Weights of a small sound classifier: trained on simulated sounds of rotating machines with and without faults.
Rows from block 4 of a small sound classifier, named by matrix and row number. Each number is 128 + 24 x the weight over its row's rms, rounded and kept within 0 to 255. All counts start at 0. After the name is the row's rms in percent of the matrix's.
Before each channel's rows are labels from the 100 clips, of 14848, where the channel reaches its highest value: "loudest band" is the band of the loudest frequency at the time of the peak. Only what is clearly more common there than usual is listed. The data: simulated sounds of rotating machines with and without faults. In brackets: how many of the 100, against the usual share in percent.
# c30: last pointwise conv (model.blocks.4.c3.0.weight, 320x320x1), inputs 160-239

loudest band: 2000 to 4000 Hz (37 vs 11.1)
c30.129 096 [139 112 141 113 132 117 139 128 120 117 157 128 134 111 131 132 118 140 164 113 108  95 107 165 184  74 115 142 126 115 170 131 110 121  84 125 136 120 126 164  81 120 140 108 126 124 134 129  90 113 123 133 128 145 125 113 121 175 116 134 119 119 147  97 129 114 110 137 109 114 110 123 122 103 138 151 124 146 147 139]

loudest band: 500 to 1000 Hz (57 vs 13.1)
c30.308 105 [113 132 117 147 149 139 158 134 137 163 105 105 139 157 150 141 139 129 122 140 127 154 117 122 101 148 139 148 165 154  88 149 123 107 129 129 168 152 151 136 117 149  88 130 165 131 126 153 137 150 130 148 131 132 114 161 126 114 146 142 141 155 142 153 160 171 145 131 141  78 138  94 102 114 123  99 127 123 125  96]

loudest band: 500 to 1000 Hz (43 vs 13.1); 1000 to 2000 Hz (42 vs 14.6)
c30.193 115 [115 109 135  74 115 148 122 150  81  77 101 138  84  87 119 124 110 137 130 122 116  90 105 148 118 118 118 133 106 130 118 120 145 103 104 139 132 121 122 112 129 136 121 116 103 108  82 119 142  94  88  89  97 115 135 115 127 103 116 114 106 131  64 112 114 116  75  83 121 110 121 115 120 118  76 114 137 119  78 114]

loudest band: 250 to 500 Hz (53 vs 10.4)
c30.255 097 [101 181  99 104 141 151 146 137 117  96  84 130 124 113 115 144  87 122 115 101 147 102 142 155 106 106  97 140 133 157 119 137 165 152 151 168 121 130 148 110 131 132 134 166 116  96 119 141 116  73 123 116 108 114 132 131 127 122 137 139 162 141 131 123 135 107  99 128 129 136 103 141  89 133 133 126 149 119 112 109]

loudest band: 4000 to 8000 Hz (26 vs 5.5)
c30.297 104 [142 140  82 135 127 137 157 143 140 127  90 115 136 126 116 126  90 168 158 130 112 143 139 110 165 107 142 141 135 135 162 144 148 151 107 146 175 150 142 143 150 148 123 136 121 163 146 147 102 121 145 109 175 145 163 120 110 145 130 122 143 146 132 165 126  99 142 153 165 128 147 135 121 133 146 149 147 156 169 136]

loudest band: 250 to 500 Hz (56 vs 10.4)
c30.30 093 [ 87 163 158 130 152 121 128  99 132 116 116 127 148 120 113 124 131 124  83  83 138 140 152 137  99 104  79 134 125 145 119  97 151 154 158 167 131 138 129 110 133 107 112 162 163 101 120 127  86 138 133 169 104 114 107 114 114 162 144 145 169 121 143 134 149 127 135 134 127 144  99 163 121 149 139 128 122 112 137 111]

loudest band: 1000 to 2000 Hz (58 vs 14.6)
c30.90 099 [120 114 122 130 179 146 212 174 136 139 115 118 134 127 124 156 162 154 101 135 124 150 114 119 121 153 158 201 196 127 127 183 161 134 124 171 122 142 206 132 142 202 125 116 121 115 132 211 141 146 141 129 130 129 114 202 142 115 158 153 128 215 106 141 149  90 138 136 147  89 155 111 113 128 140 131 198 116 136 153]

loudest band: 250 to 500 Hz (51 vs 10.4); 500 to 1000 Hz (36 vs 13.1)
c30.213 105 [ 75 128 138 110 155 186 142 161 122 137 103  91 114 101 141 126  98 163 102 106 114 137 116 122 109 100 109 135 141 147  91 131  98 112 109 114 122 182 131 100 146 137 121 120 142 104 124 126 106 105 123  83 109 120  66 135 122  67 141 166 104 135 128 159 151 132 123 122 122  94 135 132 132 153 120  78 113 109 126 116]

loudest band: 250 to 500 Hz (38 vs 10.4)
c30.252 091 [140 154 128 107 139 123 149 130 132 117 116  54 131 114 111 122 128 136 121 127 147 122 153 120 108 148 124 138 138 147 138 134 136 169 138 152  95 107 144 125 150 132 131 138 136 122 130 151 149 104 141 130 104 152 113 121 161 111 114 130 121 144 107 121 110 101 109 141 107 151 125 166 134 157 143 131 127 148 150 161]

loudest band: 500 to 1000 Hz (58 vs 13.1)
c30.74 095 [153 149 115 128 140 124 132 111 130 116 128 126 144 111 146 124 101 117 120 125 139 122 136 119 114 106 133 132 132 140 138 119 130 114 112 128 134 114 140 126 124 111  97 161 141 144 128 123  93 103 131 119 142 147 120 117 117 156 126 141 122 129 148  95 125 133 132 135 140  97 136 116 148 134 134 136 121 158 156 122]

loudest band: 2000 to 4000 Hz (32 vs 11.1)
c30.305 099 [113 123 138 108 122 132 125 131  96  93 149 123  98  98 149 125  98 113 122 139 196 102 135 110 126 128  93 123 117 126 158 101 140 121 110 134 124 117 124 155 118 116 107 137 106  98  98 112 129 106  95 116 113 171  91 119 138 148 116 116 128 119 118 120 115 138 101  95 132 120 137 112 162 136  91 154 113 145  92 140]

loudest band: 250 to 500 Hz (43 vs 10.4)
c30.201 096 [135 136 143  97 127 167 127 180 116  96  96 100 116  81 156 152 120 152 129 154 141 124 144 181  90 122 160 134 119 153  98 148 124 170 152 138  98 152 139 123 141 146 161 111 113 137 122 143 147 102 114 117 136 116 118 118 139  65 128 123 138 141 121 154 123 115  97 120 126 142 156 169 138 170 121 104 128 112 108 141]

loudest band: 250 to 500 Hz (36 vs 10.4)
c30.110 097 [114 106 136  75 126 167 126 140  95 117 132 113  82  80 129 134  93 139 107 120 128 122 153 124 126  98 143 122 122 103 114 142  90 159 142 114 126 120 127 125 150 124 145  80 122 134 101 126 128 111 101 102 128 123 145 121 120  87 116 132 116 119  78 148 133 122  95  98 116 174 111 155 121 135  98 114 117 130  99 132]

loudest band: 2000 to 4000 Hz (34 vs 11.1)
c30.26 098 [122 154 143  94 147 133 155 149 123 100 126  94 125 100 163 136 110 135  98 122 186 123 146 130 106 121 133 153 146 159 148 161 137 146 135 149  96 145 147 114 162 152 114 144 118 110  93 164 134 106 113 104 112 151  84 155 162 144 146 146 128 150 140 139 144 131 101 112 143 132 134 150 154 151 116 116 138 131  99 165]

loudest band: 500 to 1000 Hz (58 vs 13.1)
c30.286 100 [123 144 162 163 131  90 118 116 154 143 133 138 147 152  93 126 156 125  92 172 131 160 100 113 110 173 117 123 133 121 100 110 137  94 121 142 120 122 135 142  97 108  93 153 138 120 149 112 151 141 125 161 132 129 112 135 131 115 156 130 118 118 183 122 143 133 141 145 127  75 151  92 125 110 143 134 115 103 134 120]

loudest band: 500 to 1000 Hz (63 vs 13.1)
c30.107 100 [ 78 104  74 132 130 147 130 152 116 131 116 155 127 133 100  93 123 137 118  81 149 119 127  82 140 135 107 114 129 155  83 126 126  77 120 114 121 182 112 113 127 139  94 101 108 128 123 117 109 106 115 126 116  94 129 128 114 107 138 132  85 129 148 150 147  97 135 117 146 130 124  96 120 133 120 160 144  78 112 138]

loudest band: 250 to 500 Hz (56 vs 10.4)
c30.96 107 [138 126 129 144 148 171 140 118 127 107 138 133 144 124 159 107 163 177 152 166 164 112 177 159 117 157 159 135 134 119 131 136 106 172 180 126 150 147 132 140 183 133 178 101  90 164 129 138 147 112 108 183 172 124 156 122 183 119 135 151 150 128 170 161 145 133 137 127 133 184 152 179 151 178 112 110 133 152 126 159]

loudest band: 500 to 1000 Hz (38 vs 13.1)
c30.266 102 [130 154 152 140 146 148 139 144 128 121 159 145 137 132 145 125 127 145 120 153 119 164 135 125 144 143 138 137 146 151 119 135 131 129 137 140 124 134 144 148 157 138 132 140 130 115 123 145 129 135 128 146 114 135 115 132 139 127 147 142 149 140 179 142 147 135 123 130 161  93 136 110 121 152 148 109 163 117 125 138]

loudest band: 2000 to 4000 Hz (47 vs 11.1)
c30.80 097 [139 122 138 100 138 108 145 112 115 105 139 139 134 108 120 135 106 137 145  97 124  98 152 135 159  95  99 156 144 114 176 122 133 115  90 126 150 119 134 130 105 123 130 121 142 120 121 136 100 130 138  76 100 174 124 124 133 175 134 139 100 135 120 108 136 141 110 135 124 132 114 128 124  89 136 122 128 171 148 105]

loudest band: 250 to 500 Hz (58 vs 10.4)
c30.21 107 [100 115  96 132 113 132 129 150 127 134 141 133 129 120 137 120 152 110 139 156 168 123 146 128 144 153 108 130 116 104 137 113  83 160 163 118 136  88 103 157 146 125 140 101 135  93 126 124 171 141 128 155 129 133 141 143 188 119 101  84 156 127 138 120  91 134 133 130 107 152 150 142 152 125 130 131 108 141 131 167]

loudest band: 250 to 500 Hz (39 vs 10.4)
c30.150 102 [178 116 157 109 106 114 109 114 107 103 144 135 110 104 147 120 127 157 170 192  91 109 160 125 132 139 163 106  93 123 134 150 117 148 143 128  97  90 103 139 127 138 159 112 112 160 114 146 130  97 109 153 172  99 151  91 126 101  88  95 131 101 131 108  89  83 109 106 153 169 171 157 109 147 109 129 114 135 119 133]

loudest band: 1000 to 2000 Hz (54 vs 14.6)
c30.140 096 [139  98  92 123 162 152 161 196 122 140 111 124 139 125  96 101 103 139 121  84 123 133 118 113 126 106 125 162 159 145 112 139 112 114 110 112 173 154 144 103 141 151  83  99 135 128 138 150 110 108 132 113 129 114 128 158 114 124 135 149 127 148 151 153 145 139 124 136 116  89 113 109 104 151 137 129 145 133 105 145]

loudest band: 4000 to 8000 Hz (25 vs 5.5)
c30.13 093 [129 121  98 114 147 138 146 151 141 102 175 101 142 114 149 119 122 140 163  88 139 132 159 142 171 126 127 148 138 151 186 146  97 148 132 125  50 158 134 149 141 134 149 113  90 141 133 147 127 106 133 132 152 155 105 140 144 166 140 154 130 135 134 160 144 120 103 139 104 134 135 160 128 136 138 130 144 158 133 125]

loudest band: 250 to 500 Hz (29 vs 10.4)
c30.35 103 [131 113 146 160 127  90 126 135 145 127 150 132 143 147  88 122 171  81 155 154 179 133 140 103 175 168 118 118 121 110 174  72  95 123 127  96 116 128 118 166 130 111  90 124 135 113 140 102 159 138 130 211 122 165 140 139 183 170 138 129 154 117 166 111 115 113 151 137  81  89 139 111 174 113 136 189 113 155 147 185]

loudest band: 1000 to 2000 Hz (43 vs 14.6)
c30.175 103 [106 109 109 119 149 139 116 114 118 107 142  39 124 123 138 101 134 130 135 135 109 130 154 151  96 134 110 124 131 140 111 114 110 131 149 118  73 146 116 158 119 118 164 114  90 169 128 107 135 124 125 148 177 130  56 120  95 131 150 143 143 114 141 134 156  91 109 126 158 160 112 167 115 133 126 107  92  83 123 123]

loudest band: 250 to 500 Hz (29 vs 10.4)
c30.56 096 [114  86 134 137 160  96 159 125 126 149 137  83 119 139 139 138 191 113 119 131 158 119 139 126 117 172 127 146 169  91 142 155 127 129 146 145  99 132 162 142 108 140  98 107 154 105 125 163 164 162 134 151  86 183  86 161 162 135 152 159 126 152 115 105 142 146 142 115  95 129 168 116 147  81 126 151 148 147 122 157]

loudest band: 250 to 500 Hz (49 vs 10.4)
c30.229 105 [124 106  67 128 124 136 136 134 121 144 134 119 120 117 153  97 151 121 126 146 169 116 135 110 128 147 126 128 133  96 140 130  79 151 142 136 128  84 135 147 140 127 115  96 133 112 127 135 163 153 132 141 119 155 119 154 173 113 102 111 154 127 135 120 101 148 132 120 102 129 142 149 144 129 124 140 131 149 126 170]

loudest band: 2000 to 4000 Hz (39 vs 11.1)
c30.227 097 [132 137 152  87 136 125 136  99 129 109 126 139 137 112 146 152 148  84 105 119 148 118 115 125 130 116 108 147 129 132 157 128 139 122  84 133 134  99 128 150 118 114 112 144 155  95 122 132 126 134 141  96 111 177 156 124 122 149 125 131 131 134 136  97 119 140  98 133 150 120  84 101 144  84 139 137 122 163 143 136]

loudest band: 500 to 1000 Hz (54 vs 13.1)
c30.198 098 [107 134 160 153 142 129 146 154 133 127  93 120 132 143 132 111 130 100 109 132 117 148 122 131  95 146 129 139 158 167 111 129 115 117 107 110 146 162 140 105  98 133  97 130 127 117 128 131 138 134 114 158 111 117 118 144 109 110 161 145 126 153 179 145 155 152 121 133  97  97 134 107  99 111 126  99 114 121 114  98]

loudest band: 250 to 500 Hz (74 vs 10.4)
c30.39 096 [154 171 121 121 156 122 159 144 117 112 133 113 134 104 152 101 122 151 148  77 111 124 120 139 123 110 150 152 151 148 128 162 137 131 116 139  71 144 160 149 111 160 143 163 105 135 117 160 134 110 112 134 104 130 115 161 135 125 143 157 127 149 141 125 149 121 107 126 126 125 122 137 142 114 129 130 134 138 122 151]

loudest band: 250 to 500 Hz (32 vs 10.4)
c30.189 103 [143 110 127 154 136 155 129 108 137 108 114 114 146 136 129 121 151 142 129 167 127 119 181 136  78 147 164 125 135 117 135 137 132 142 158 142 122 140 140 125 160 122 167 105 137 175 134 127 135 149 122 165 142 149 154 119 141  90 158 142 142 121 150 177 143 134 155 139 134 150 131 166 128 166 131 107 127 155 141 117]

loudest band: 500 to 1000 Hz (40 vs 13.1)
c30.293 102 [143 134 143 150 138 156 133 155 147 143 136 144 153 147 133 135 149 140 157 159 158 181 145 131 143 153 139 133 139 165 136 154 146 113 150 128 152 140 136 160 163 130 124 125 144 137 133 140 154 145 132 167 143 139 144 156 179 120 149 135 159 143 173 154 143 135 138 141 148 104 176 111 152 170 141 109 128 155 125 114]

loudest band: 250 to 500 Hz (38 vs 10.4)
c30.310 103 [119 109 131 127 148 133 130 105 123 115 139 156 127 119 136 124 145 154 148 123 138  97 169 160 125 152  91 127 130 147 115  96 132  78 146 133 145 138 132 137 155 103 131 118 131 115 118 118 124 129 112 166 114 148 142 123 152 117 144 145 126 115 142 152 146 123 103 118 134 116 124 135 164 136 124 119 139 142 121 175]

loudest band: 250 to 500 Hz (33 vs 10.4)
c30.94 107 [138 167 144 112 145 117 134 109  94  86 153 114 109  92  96 126  68 129 121 118 141 100 144 156 111 117 147 142 130 131 104 139 155 115 139 135  94 117 137 118 128 117 112 161 107 161 127 140 110  78  90 145 119 120 115 116 133 131 143 137 112 137 133 105 143 140  84 103 121 117 119 129 141 138 103 135 125 125 111 149]

loudest band: 500 to 1000 Hz (56 vs 13.1)
c30.89 099 [120 125 160 172 154 118 142 116 142 132  87 103 138 157 105 109 160  96 107 146 111 140 119 122  84 167 130 137 164 144 119 121  88 116 119 113 125 151 147 109  84 122  86 111 130 126 147 120 153 152 125 164  96 122 107 153 103 106 162 154 122 140 173 128 170 158 131 131  74 120 122 120 102 101 131  87 109 116 125  75]

loudest band: 2000 to 4000 Hz (29 vs 11.1)
c30.6 095 [150 138 159  93 156 122 119 102 136 113 136 124 134 111 147 126 132 112 127 104 149 123 186 136 149 132 110 147 118 149 176 113 126 125 148 113 117 137 111 132 142  94 119 146 146 145 112 127 123 130 133 112 120 177 126  89 129 159 140 153 153 113 114 115 150 139 118 133 124 148 115 152 144 131 141 144 105 158 132 149]

loudest band: 500 to 1000 Hz (43 vs 13.1)
c30.167 102 [108 138 111 156 124 142 132 146 154 141 109 108 171 153  98 126 128 115 136 149  88 169 145 147  96 141 121 120 132 120 125 118 101 155 149 109 117 115 128 118 137 123 150 118 119  97 149 131 119 126 137 154 100  95 113 149  82 111 122 117 142 131 180 133 115 126 134 152  83 124 131 136  85 140 151 100 113 103 143  99]

loudest band: 250 to 500 Hz (44 vs 10.4)
c30.165 098 [113 183  87 115 179 128 154 133 111  92 129  93 110 107 131 139  85 155 141 107  83 114 162 151 119  88 134 151 146 134 142 145 139 147 131 152 129 144 156 136 143 136 138 170  99 121 126 152 123  93 132 155 117 123 114 149 110  92 170 174 156 146 107 134 166  89 105 128 122 117 118 157 128 156 129 134 145 113 131 165]

loudest band: 250 to 500 Hz (38 vs 10.4)
c30.236 104 [117 132 146 133 133 149 140 148 129 138 117 124 135 130 126 109 164 141 115 142 135 110 159 139 130 147 143 145 138 134 141 123 122 160 166 142 156 116 133 117 175 136 125 130 124 114 120 138 147 157 122 156 121 147 173 142 138 146 122 124 176 128 165 162 126 132 139 122 130 163 103 162 117 163 123  94 132 127 123 139]

loudest band: 250 to 500 Hz (49 vs 10.4)
c30.104 097 [109 161 117 112 136 133 130 132 113  90 125  77 124 106 165 144 134 126 140 124 136 100 146 186 164 132  86 152 106 127 164 119 114 167 179 149 102 108 123 159 139 138 159 129 117 106 138 140 134  87 136 161  97 148 128 102 145 137 131 123 160 133 128 109 118 109 116 128 106 159 146 159 124 131 138 128 108 137 168 147]

loudest band: 500 to 1000 Hz (47 vs 13.1)
c30.16 100 [115 136 160 158 147 155 137 157 151 120 130 126 157 156 126 113 129 139 117 149 138 175 126 150 120 155 124 129 141 161 109 130 120 111 127 121 133 152 140 169 134 131 117 134 132 123 131 130 137 139 124 172 101 139 107 141 120 117 159 153 148 141 199 151 157 150 128 143 123  85 110  85 104 144 146 126 130 117 125 115]